config = dict(
    model="model that answers yes/no questions on an image's attributes",
    dataset='rendered scenes of toy objects such as cars, trees, mugs and chairs',
    train_examples=97500,
    image_size=32,
    crop_scale_min=0.8,
    horizontal_flip=False,
    translate=0.12,
    questions_per_image=8,
    encoder_arch='convnext',
    encoder_isotropic=False,
    encoder_norm='layernorm',
    encoder_activation='swiglu',
    encoder_mlp_ratio=3,
    encoder_inner_norm=False,
    encoder_moe='expert_choice',
    encoder_drop_path=0.05,
    encoder_num_experts=4,
    encoder_moe_every=2,
    encoder_expert_mlp_ratio=1,
    encoder_experts_per_token=2,
    encoder_shared_expert=False,
    encoder_patch_size=[2, 2],
    encoder_depths=[2, 4, 2],
    encoder_widths=[80, 160, 320],
    encoder_kernel_size=7,
    fusion='cross_attention',
    fusion_encoder_width=192,
    fusion_encoder_layers=6,
    fusion_encoder_norm='rmsnorm',
    fusion_encoder_norm_position='post',
    fusion_encoder_activation='geglu',
    fusion_encoder_head_dim=16,
    fusion_encoder_fused_qkv=True,
    fusion_encoder_bias='none',
    fusion_encoder_qk_norm=True,
    fusion_encoder_parallel_block=False,
    fusion_encoder_moe='expert_choice',
    fusion_encoder_num_experts=16,
    fusion_encoder_moe_every=1,
    fusion_encoder_expert_mlp_ratio=0.25,
    fusion_encoder_experts_per_token=2,
    fusion_encoder_shared_expert=False,
    fusion_encoder_positions='learned',
    fusion_encoder_cross_attention_every=2,
    residual_init='scaled_by_depth',
    optimizer='soap',
    beta2=0.95,
    learning_rate=0.0019,
    beta1=0.9,
    shampoo_beta=0.95,
    eps=1e-08,
    precondition_frequency=10,
    max_precond_dim=1536,
    one_sided=False,
    adamw_lr_other_params=0.0007,
    max_grad_norm=3.0,
    max_steps=7600,
    batch_size=256,
    epochs=20.0,
    lr_schedule='linear',
    final_lr_fraction=0.05,
    warmup_steps=1520,
    weight_decay=0.1,
    adamw_weight_decay_other_params=0.05,
)
Rows from block 3 of the fusion encoder of a small model that answers yes/no questions on an image's attributes, named by matrix and row number. Rows with one number within an expert belong to one neuron, the router's apart. Each number is 128 + 32 x the weight over its row's rms, rounded and kept within 0 to 255. All counts start at 0. After the name is the row's rms in percent of the matrix's.
After each expert's rows are labels from the 100 texts, of 14848, where the router gives the expert most weight on average: "fires on" is the input token at the peak. Only what is clearly more common there than usual is listed. The data: rendered scenes of toy objects such as cars, trees, mugs and chairs.
# router: router (fusion_encoder.blocks.3.mlp.router.weight, 16x192, trained with AdamW), inputs 0-38
# gate: expert gate (fusion_encoder.blocks.3.mlp.gate, 16x48x192), inputs 0-38
# up: expert up (fusion_encoder.blocks.3.mlp.up, 16x48x192), inputs 0-38
# down: expert down (fusion_encoder.blocks.3.mlp.down, 16x192x48, transposed), outputs 0-38

# expert 1
router.1 099 [107  59 138 135  81 105 109  94 106 110  82  72 155  80 135  48 128 114 130 128 124 132 147 153 106 183  91  73 132  81 157 161 139  98  85 110 140 144 114]
gate.0 107 [ 50 157 154 111 150 182 112 138  93 104 116 133  60 112  93 107 177 155 114 138 142 128  83 163 100 153 111 130 124 102 127 145  95  53 117 112 185 118  78]
up.0 101 [ 83 166 169 127 164 139 100 163  98  85 106 155  32  89 107 108  99 113 134 125 164 111 124 130  84 141 132 129 121  76 102 141 105  66 126 111 171 127  66]
down.0 100 [109 121  82 162 111  99 141 119 156 114 174 152 108 170 106  72 149 112  98 163 117 111  51 142 162  50 108 143 191 151 136 117 122 121 155 104 120 116  75]
gate.1 085 [125 145 161 170  79 163  87  96 200 135 104 113  98 169 106 115 145 153 163 120  81  96 149 205 156 124 153 117  96 127 140 142 136 183 127  87 190 146 161]
up.1 083 [105 181 136 125 156 123 145 126 131  87 136 110 149 170  88 136 123 161 173 134 212 156 141  89 140 131 120 139  88 162  89 124 172 203 121 143 185  75 113]
down.1 084 [149  79  74  90 186 153  98 165 155  96 140 144  97 109 113 141 153 166 159  54 125 119 115 131 108  94 142 121  76  99 106  69 154 119 175  88 133  92 150]
fires on: "white object"

# expert 6
router.6 103 [110 169 124 119 174 159 198 164  93 155 144 181 114 124 124 104 115 180 126 124  67 117 145 116 115 123 126 176 128 169 127 143 133  92 138  94 159  98 155]
gate.0 089 [196 130 187 146 192  88  90 119 118 147  67 119  89 172  68 152 138 124 135 181 103  65 160 145 110 121 139 111  79 163  96  56 131 166 168 144 119 142 148]
up.0 085 [ 66  98  96 116  74 157 135 127 110 113 204 122 166  66 168 112 162 142 162  93 137 154  87 135 126 153 167 124 223 108 137 171 150  85 115 106 126 134 146]
down.0 096 [156 110 122 151  91 146 124 122 147  90 105 121 126 111 181 116 217 106 168 190 121  92 112  94 159 114  67 152 126 159  80 114  84 121 228 107 127  99  92]
gate.1 086 [181 125 103 148  92 134 108 141 142 149  82 128 133 129 132 133 180 149 116 125 163 123 121 123  86 113 124 195 140 117  70  31  18 147 128 100 126 127 132]
up.1 088 [163 121 147  93  98 145  75  90 146 151 102 155 147 120  54 111 172 135 143 106 178 151 144 150  94 102 113 128 127 112  60  57 115 187 128 109 127  86  93]
down.1 094 [ 56 152 131 134 162 112 131 153 139 187  82 147 146 128  84  61 132 115 112  94  53 149 105 158 166 136 126 131 120  80  99 103 146 140 123 134 122 120 135]
fires on: "brown object"; "yellow object"

# expert 5
router.5 101 [ 83 107 120 151 173 124 108 104 110  92 150 109 126 175 126 144 106 107 186 170 113 106 124 101 112  65  42 136 109 164 150  60  59 116 124 102 153 116  97]
gate.0 092 [115 120 126 142 133 156  57 164 104 111  69  57 113  97 115 195 193  90 171 100 152 132 142 172 120 104 109 121  88 113 144 103  85 129 110 170 132 130 136]
up.0 090 [111 121 128 157 130 157 128 155  96 164 154  91  46 133 187  80 115 164 138 118 157  77 187 127 162 155 109 173 107 131 140 132 151 129 154 154 138 104 102]
down.0 093 [110 169 140 115 112 136 144  69 101 116 110 102 138 114  91 164 157 155 206 165 125 151 110 128 125 130 101  87 203 113 119  56 145 127 142 104 128 224 113]
gate.1 110 [128 155 148 142 147 175 146  81  56 182 116 155 161 101 157 120 108 137 100 176  96 129 132 144 160 118 132 152 116  93  97  91 129 172 134 108 167 159 109]
up.1 103 [135 133 109 103  70 107 159 179 146  90 125 101  75 144 119 130 143  88 138  96 141 133 157  71 126 117 150  84 122 123 132 148 126 136 135 156  56 131 173]
down.1 104 [168  98 105 131 145 163 127 123 160 126 148 211 148 100 111  90  93 148 130 144  92 137 112 109 115 117 124 131 142 115 116 139 117 116 136 146  51 105 160]
fires on: "flower"; "candle"

# expert 3
router.3 091 [114 149 172 135  91  78 103 112 139  84 181  81 126 159 159  79 172 149 100  83 113 118 118 101 144 162 157 182  91  96 185 111 118 102 200 146 164 153 123]
gate.0 102 [127 161  93 157 163  84 185 184 137 156 127 144 137 140 110 101 134 194 107  97 108 112 106 111 122 148 167 123 102 114 116 138 161  98 116 119 153 123 144]
up.0 102 [116 139 110 150 177  70 178 191 117 133 154 131 163 132  94 130 120 157  76  76 107 121 119 117 113 175 146 119  82 103  83 117 144 122 123 139 134 126 101]
down.0 093 [111  83 153 138  67 127 110  81 192 139 159 116 169 154 168 108 128  49 106 109  75  95 105 145 131 116 151  74 132  81 144 180 134 136 158  73  72 125  72]
gate.1 096 [123 172  91 118  91 145 136  94 141 151 105  95  65 112 120  86 128 131 154 127 178 174  85 158 136 140  64 145 152 138 131  86  99 118 133 137 125 122 103]
up.1 092 [117 156 100 115  57 139 105 112  78 140 144  78 123  77 119 118 121 133 154 134 158 213 109 108 140 142  83 141  96 103 160  88  89  83  98 137  87 140 105]
down.1 102 [168 125 132  92  98 106 168 114  71 141 119 110 149 192  94 131 129 138 129 113  94 132 144 161 153  65 179  97  89 165 177 162 136 174 112 129 141 157 106]
fires on: "light from behind the scene"

# expert 10
router.10 107 [176 146  88 141  65 128 129  53 185 179 147 120 120 112 146 114 129 195 188 104 153 167 114 141 126  96 119 116  95 140 103 109  70 154 179 125 160  84  84]
gate.0 103 [134 122 135 221 178 121 140 121  68 159  57 139 154 139 132 187 171  78 167  80 151 131  83 142 128 120 116 117 102  41  97  91 120  78 118 137 158 132 116]
up.0 098 [193 141 161  78  69 130 174 218 145 105 154 138 103 104 105  77 139 216 106 148  76 163 176 171 140 135 156 113 111 183 152 156 184 166 155 124  90 104 105]
down.0 100 [133 154 173 133 134 114 178 190 130  92 121 127 134 161 117 151 131 142 158  80 115  91 174  99 157  83 114  41 131 176 141  87 111 114 115 119 166 135 131]
gate.1 103 [111 124 116 134 138 120 179 197 142 149 143  90 116 117 117 145 137 138 105 120 117  99 167 170 131 138  76 193 199 133 146 168 159 177 154  93 107 121 157]
up.1 110 [ 95 143 146 133  82 102  78 143 100 144 141 214 133 141 157 139  95 116 152  78 169 127  66  97 152 128 192  76  66 109 116 116 121  70 138 145 115 165  94]
down.1 101 [102 124 139 159  94 161 148 167 114 133 135 144  71  93 126 150 142 164 157 101 130 136 101  96 160 139 124 120 112  85 103 170 109 175 125 159 128 148 141]
fires on: "sofa"; "dumbbell"; "mug"

# expert 14
router.14 100 [169 138 137  97 134 102 165 135  88  54  99 110 136 149 131 138 143 136 113  69 169 145 110 139 130 136 145 136  82 201 129 125 135 127  90 186 173 168 176]
gate.0 105 [149 129 112 147 128 119 140 131 111 163 146  84 124 120 110 152 136 122 129 142 121 139 173 132 127 108 141 174 145 147  70 149 128 111  86 116 141 161 125]
up.0 101 [109 135 151 123 120 124 117 102 178  81 144 177 156 164 147  71 124 131 142 126 133 128 103 108  91 149 104  94 186 153 168 101 156 143 183 106 125  94 185]
down.0 110 [ 99 173 139 100 138  71 154  95 106 131 118 152 179 121 141 110 143  64  38 119 135  71 180 136 164 108 127 132 154  57 167  90  86 122 152  97 133 101 156]
gate.1 100 [136 147 155 161 120 115 107 166 102  88  66 164 145  85  63 138 185 196  88 116 145 144 145 121 175 143 105 140 144  97  95 144 111 119 110 227 131  58 154]
up.1 112 [131  78 146 106 168 166  85  58 137 111 148 139  81 134 175 151 110  69 152 123 131  96 111 128  66 167 141 120  74 107 206  90 112 152 165  51 155 201 129]
down.1 106 [132  96 128 148 123 122 110 130 120 141 118 108 160  83 176 182 106 123 103 113 162 130 168 125  94 172 151  95 130 140 171 108 169 161 100 140 137 140 124]
fires on: "house"; "mushroom"; "arch"; "car"

# expert 11
router.11 100 [153 143 148  70 177 107 164 173 110 146  93 103 157  57 159  95 165 132 183 109 109 134 133 168 147 103 147 155 135 127 127 124 129 138  87 111  82 137 175]
gate.0 102 [158  98 141 156  85  88  95 124 102 164  91 125 110 128 101  59 149 159 103 144 150 127 102  90 105 108 133 102 142 121 112 103 227 149  98 183 143 192 101]
up.0 102 [163 106 152 151 106 117 109 116  80 149  54 132 162  88  99  92 173 159  68 111 162 114  41 118 115 140  87 149 112 127 137  94 177 151 107 164 179 186  86]
down.0 103 [110 179  79 124 103 169  94 121  90 138 162 128 124 136 136 114 161 123 148 107  90 126 179 124 175  85 120 144 174  89 169 132  73 128  96 107  96  38 140]
gate.1 085 [127 133 101 182 154 129 149 173 133  92 140 123 168 134  88 172 171 116 154 123  92 133 122  95 141 133 147 106 153 107 153  81 111 134 136 132  92 116 190]
up.1 100 [127 194  76 153 167 169 158 136 168 135  99 155 167 113  96 113 194 119 108 100 121 150 136 113 110  97 135 133 134 169 188  76 144 152 140 140  60 102 149]
down.1 099 [121 135 104 169  93 129 108 109 131 149 114 127  51 160 106 136  99  64  94 118 173  98 197 121 153  94 145 138 110  77 133 132  60 112 131 110 121 189 138]
fires on: "grey object"; "brown object"; "black object"

# expert 9
router.9 100 [119 204 177  85 179 155 109 110 111 154 109 168 140  88 114 109 126 171 100 146 128 109 146 173 176  73 120 153 163 135 135 129 136 125 147  48 109  91 166]
gate.0 102 [151  97 131 104 118 168 123 124 178 160 110 152 173 208 128 132 198 121 153 123 103 102 160  87 146 176 149 144 136 135 106 132 103 166 121 125 161 111 175]
up.0 096 [100 127  94 178 112 172 132 135  63  83 112 136  95 115 116 114 104 120 111  93 186 157 102 132 147 102 116 117  90 168 184 126 201 125 127 141 129 174 157]
down.0 097 [ 47 173 141 154 129 100 122 104 133 160  94 146 177 119  79 125 195 140  80 135  88  90  61 170 124 164 182 152 129 113 123 123 107 121 127  89 151 164 121]
gate.1 097 [130 181 127 105 104 100 130  85 119 123  94 123 107 157 147 132 148  74  76 122 181 107 110 188  90 115 155 129 141  99 123 138 136 109 160 107  78 116 100]
up.1 096 [193 182 137 114 193 163  67  88 170 147  70 152  75  99 117 166 151 111 111 152 113 136 124 140 110  80 141 111 109  71 109  94 134  56 140  90  82 171 100]
down.1 102 [139 139 201 130 140 143 158 103  94 163 104 165  78 186 107  87 140 113 155 126 117  86 120 129 135 130  71 128 139 126  99 150 116 135 136 159 180 114 136]
fires on: "orange object"

# expert 0
router.0 098 [ 98 119  90 114 175 180 167 165 103 160 170 165 102 129 178  86  87  78 119 153 178 107 118 180 137  90 150 120 120 155 117  87 112 148 156 110 143  92 100]
gate.0 105 [117 105 187 150 133 108 123 140 143 210 124 146  98  76 109 160 105 122 126 121  73 145 150 182 196 176 156 140 139 183 122 189 116 142 143 173 162  67 110]
up.0 092 [115 180 173 130 169  48 106 110 150 114 138 133 111 172 141 163 134  97 162 119 161 150 168 113  95 105 130  99 111 114 116  98 139 170 127 140 199 206 145]
down.0 101 [133  90  92 127  91 126  95 111  73 131  97 102 148 126 164 158 112 196  97 157 133 108 128 135  80  61 124  95  74 170 165 167 107 113 110 115 169 152  58]
gate.1 098 [135 165 107 153 151 134 124  72 170 154 138 151  78 143 123 143 163 176 125  69 117 158 168 134 157  94 145 149  61 134 100 117  40  98 107 163 147 153 114]
up.1 092 [130 154  98 136 154 129 117  73 134 158 114 144 135 144 140 163 144 148 147  60 130 198 144 115 129 113 132 118  82 136 102 132  69  76 107 161 167 183 127]
down.1 097 [133 103 146 186 140 142 149 124 149 123 103 122  93 172 100 121 158  97 127 114 128 162  51  78  88  94 198 147 156 154 138 137 171 116 147 137 135 183 108]
fires on: "rocket"; "snowman"; "boat"

# expert 15
router.15 093 [108 104 143 104 127 121 167 112  73 140 141 193 114 125 105 151 168 133  91 142 182 133 130 138 131  82 182 179 151  87 139 158  93 136 165 131 160 148  98]
gate.0 089 [157 143  81  96 130 185 128 116 142 104 134 127  94  91  80 119 220 107 125  75 172 156  47 118 135  88 114  67 118 159 135 115 195 153 185 147 129 131 137]
up.0 093 [168 124 124 154 191  85 132 214  91 137 124  69 103  82 130  82  98 112 132 189 113 145 163 152 152 151 137 104  94 112 145 124 149  79  94 159 137 150 105]
down.0 097 [ 88 151 167 167 136 142 129  61 156 104 186 113 158 181 138  81 128 112 108  73 100 157 137 107 143 111 149 107 124 107 157 127 152 110 140 166 136 140 137]
gate.1 108 [138  94 103 104 132 107  69 163  85 163 103 125 124 113 143 106 123  85 143  97 145 170  77  72 131 138 202  99  61 129 155 169 122 118 146 110  63 167 164]
up.1 101 [ 95 169 126 156 141 138 143 102 137  75 145 129 123 147  94 190 154 195 102 150 118 114 159 187 125 129  72 137 157 127 113  71 165 147 129 139 189  98 125]
down.1 097 [125 133 125 132 141 131 127  97 175 162  95 147 111 154 121  31  80 153 121 117 103 130 183 141  93 167 198 105 130 110  84 114 107 186 140  85  55 143 102]
fires on: "glossy"

# expert 4
router.4 101 [107 140  97 177 157 177 112 106 144  82 137 141 198  73  85 108 102 126 156 188  70 119 162 112 130 155 168  81 105 157 163 109 111  92  90  95 187 154 166]
gate.0 093 [114 141 151  91  95 118 141 157 121 108 174 124 142 105 107 115 131 135 188 158 103  78  63 211 111  49 145 167 135 150  68 117 165 145 164 121  85 124 149]
up.0 092 [157 138 191 146 102  85 140 113  94  73 123  88 130 100 182 132 105 157  67  86 101  93  94 141 154 185 158 141 189 172 154 139 114 126 125  86 107 132 139]
down.0 095 [161 142 196 107  81 146 164  97 100 125  58 139 150 115 179 147 146  99 109 116 126 183 154 136 122 140 154 144 143 163  89 179 124 139 138  74 139 117  88]
gate.1 107 [144 118 132 131 162 118  92 145 109 105 157 142 140 125 101 128 154 145 154  66 114  92 113 144 188  75 159 100 137  97 186 192 128 111  88  98 126 173  96]
up.1 103 [140  37 128 105  50 147 155  90 109 124  90 100 107 182 134  92 190  73  97 201  99 186 120 117  62 190 145 184 159 142  55  80 119 140  97 103 134 122 131]
down.1 101 [162 114 142 187 124 161 154 138 170  84 175 129 145 136 150 158 139  95 141 142 209 116 124  93  85 122 145 165 148  74 114 154 107 126  97 150 218 106  63]
fires on: "teal object"; "grey object"

# expert 7
router.7 092 [ 74 113 115  93  93 177 106 138 127  86 120 141 139 115  71  74 113 151  73 137 118 134 114 103 155  73 108  62 119 129 142 137 100 108 140 138  99 163  86]
gate.0 103 [123  80 105 152  73  98 139 140 112 190  92 119 186 119 139  98 112 138 128 156 157  88  97 102 119 149 124  83 124 213 154  99  57  70 117 126 125  91 103]
up.0 101 [165 180 196  92 206 163 146 123 127 133 145 154  83 138 120 181 132  81 143  65 102 165 155 182 107 118 217 174  95 109  87 108 202 180 106  86 116 124 132]
down.0 100 [124 173 102 125 188 199 139 135 131 109 123 150 121  88 142 142 152 127 172  81 165  93  80 115 152 185 140  38 142 126  61  93 105 122  82 108  87 175 113]
gate.1 113 [177 175 192  85 103 167 141  90 145  79 122 122 109  59 120 116  71 147 136 137 100 137 137 152 128 112  89 106 164 107 152 165 177 120 139 229  86 118  93]
up.1 111 [176 157 193 105 104 169 148 106 117  83 125 144 120  86  98 126  60 157 152 143  89 132 117 116 132 109  90 108 172 134 132 156 148 111 129 200 110 138 105]
down.1 104 [104 105 138  88 128 100 114 143 145  99 173 112 131 138  75 166 143 138 118 163 168 118  97 163 108  88 171 180  69 114 177 135 105 152 147 152 128  98 131]
fires on: "blue object"; "table"; "teal object"

# expert 8
router.8 101 [110 169  87 112  73 196 137  83 153 151 130 128 165 170 156 141 180 194 125 127 157 108 176 124 141 121  67 176 176  97  96 139  99  80 146  87 121  90 106]
gate.0 089 [155 119 175 156  76 125 103 125 172 132 171 155 117 123 192 141  87 118 116  90 133  72 145 143  80 132 163 133  77 135 161 115 110  40  68 184 170 116 128]
up.0 097 [ 97 129 161 151 120 143 162 126 162 156 176 134 135 100 158 109 140 198 119 123 137 120  73 137 204 162 135 137 152  85 102 174 109  88 104 162 141 145  56]
down.0 094 [115  97 151 110 116 150 108  92 134 142  81 158  89 179  87  80  96 127  88 233 123 148 149 110 165 113 150 107 169 131 122 176 133 156 153  67 155 147 164]
gate.1 112 [140 115  81 173  82 176 121  93 109  99 136  74 137 110 212 176 133 141  87 160 158 158  45 100 101 173 118 160 130 124 172 135 115  80 121 114 158 121 166]
up.1 101 [ 62 156 202  77 141 139  88 139 109 166 104 140 171 143 100 136 116 159 101 132 198 183 146 106 128  75 123 128 114  78 165  70 110 127  82 118 155 178  58]
down.1 102 [144  90 148 131 117 136 115  95 154 117  76 114 116 126 127 126 127 169 136 111 161 138 150  99 110  97 123 109 117 137 161 110 158 114  67 127 161 181 126]
fires on: "pink object"; "purple object"

# expert 12
router.12 100 [ 96  80 136 143 178 143 125 115 189 141 147  88 178 155 174  90 178 111  94 163 148 101 183 109 147 157 161 125 172 158 152 133 110 167 119 172  81 132 104]
gate.0 072 [107 104 139 109 146 164 120 150 160 102 164 128 142  98 143 201 147  95 113 151 134 118 107 162 161 124 152 143 102  73 131  93 156 162 138 117 138 132 160]
up.0 100 [158 118 103  96 122 148 120 123  85 150 121 144 121  92 176 173 154 125 154 139 141 171 140  75 118 132 115 166 123 125 219 120 131  75 108 121 154 148 149]
down.0 098 [131 139 173 132  68 183 146 159  50 136  74  94 123 162 169 119 151 110 176 149 156 130 161 126 121 136 150 112  97  94 167 157 191 154 119 121 153 128 129]
gate.1 110 [116 117 211 100 116 146 122 152 134 162 138 110 139 129 106 126 140 156 154 186 147 232 114  99 145 102 189 165 134 174 138 111 137 172  85  81 167 184 105]
up.1 114 [146 167  80 160 163 111 149  76  96  65 114 142 125  59 151 166 194 111 172  81 115  60 124 113 152 129 122 100 166 101 167 106 133 119 155 166 103  97 168]
down.1 107 [126 149 117 141 164 117 122 115 164 122  95 109 152 149 199  74  79  74 109 191 177 129 133  47 137 120 129  75  95  86 208 156 121 106 175 193 127 121  83]
fires on: "light from the left"; "light from the right"

# expert 13
router.13 106 [ 88 142 126 157  74 165 155  75 175 135 173 129  75 161  91 161 193  88 151 176 133 178 149 119  88 107  90  85  98 127 118 147 160 165 146 141 123 115  85]
gate.0 090 [116  54 112 129 106 115 135 115 145 110 125  77 239 169  92 162 165  84 178  72 168 120 120  69 114 169 120  98 140 130 109 138 121 170  98 151 109  99 153]
up.0 089 [153 130  91 134 116 139 139 179 134  92  94 167 201 151 101 108 154  99 245 155 181 146 149  60 128 131 157 143 172 114 132  79  51 113 128  47  77 134 154]
down.0 089 [133 152 115 131 183 101 122 133 132 115 156 148 207 143  97 117 167 128  84 162  90  74 186 167 159  66 133 124  61 115 130 100  56 174 154  80 154  88 101]
gate.1 101 [117 149  81 119 117 168 119 129 126 180 144  85 110 133 106  83  99 177 135  82 142 152  64 180 144 113 114 165  83 148 122 166  83  59 159 197 154 129  69]
up.1 096 [ 96  88 202 126 169 132 141  80 103 128 151 173 164 138 141 156 179 105 177 124 127 109 172 111 127 123 153  87 176  45 159 113 154 172 107  58 135 113 166]
down.1 105 [137  98 154  73 156 166 139 112 130 150 117 102 150 184  85 149 141 107  85 138  93 144 172 123 128  94  93 149 139 142  99 113 117  31 197 163 121  95 135]
fires on: "umbrella"; "table"; "lamp"

# expert 2
router.2 105 [180 131 109 201 157 103 138 123  78 145 157  88 126 184 181 155  90 169 121 144 130  77 141  95 126  98  70  99 158  55 120 115 149  90 118  66 156 193 129]
gate.0 103 [135 190 127 165 100 101  95 114 147 120 155  93 110 143 127 179 173 127 134  86  73 209 157 124 136 144 134 121 155 130 135  86 128  62  82 140 197 114 135]
up.0 111 [112 105 109  90 121 101 164 142 173 156  97 152 120  96  98 174 133  95 168 186 139 184 124 119 110 174 108  85 108 167  89 188 203 201 138  91 102 117 100]
down.0 106 [184 168 116 185 118 124 146  77 161 124 147 137 145 120 125 102 141 136 127  96  94 163 107 129 146 123 143  92 136 134  61 130 161 123 155  86 118 104 135]
gate.1 106 [104 131 127 122 170 154 142 132 126 155  55 133 130 109 145 130 213 156 137 155  99 139 150 114 123 143  73  97  94 118 131 128 159 135 153 157  71 127  84]
up.1 104 [127 127 106 132 151 168 102 142  94 146  79 123 149 111 141 115 162 140 120 170  98 144 102 129 119 146 106  82 112 125 165 122 117 128 150 155  94 134 113]
down.1 102 [124 104 148 101 119 141 135 111 149  58 149 120 125 117 128 155  86 184 124  93 178 142 153  96  79 140 159 138 120 135  84 149 134 114 116 110 145 148 138]
fires on: "checkered object"; "dotted object"; "blotchy object"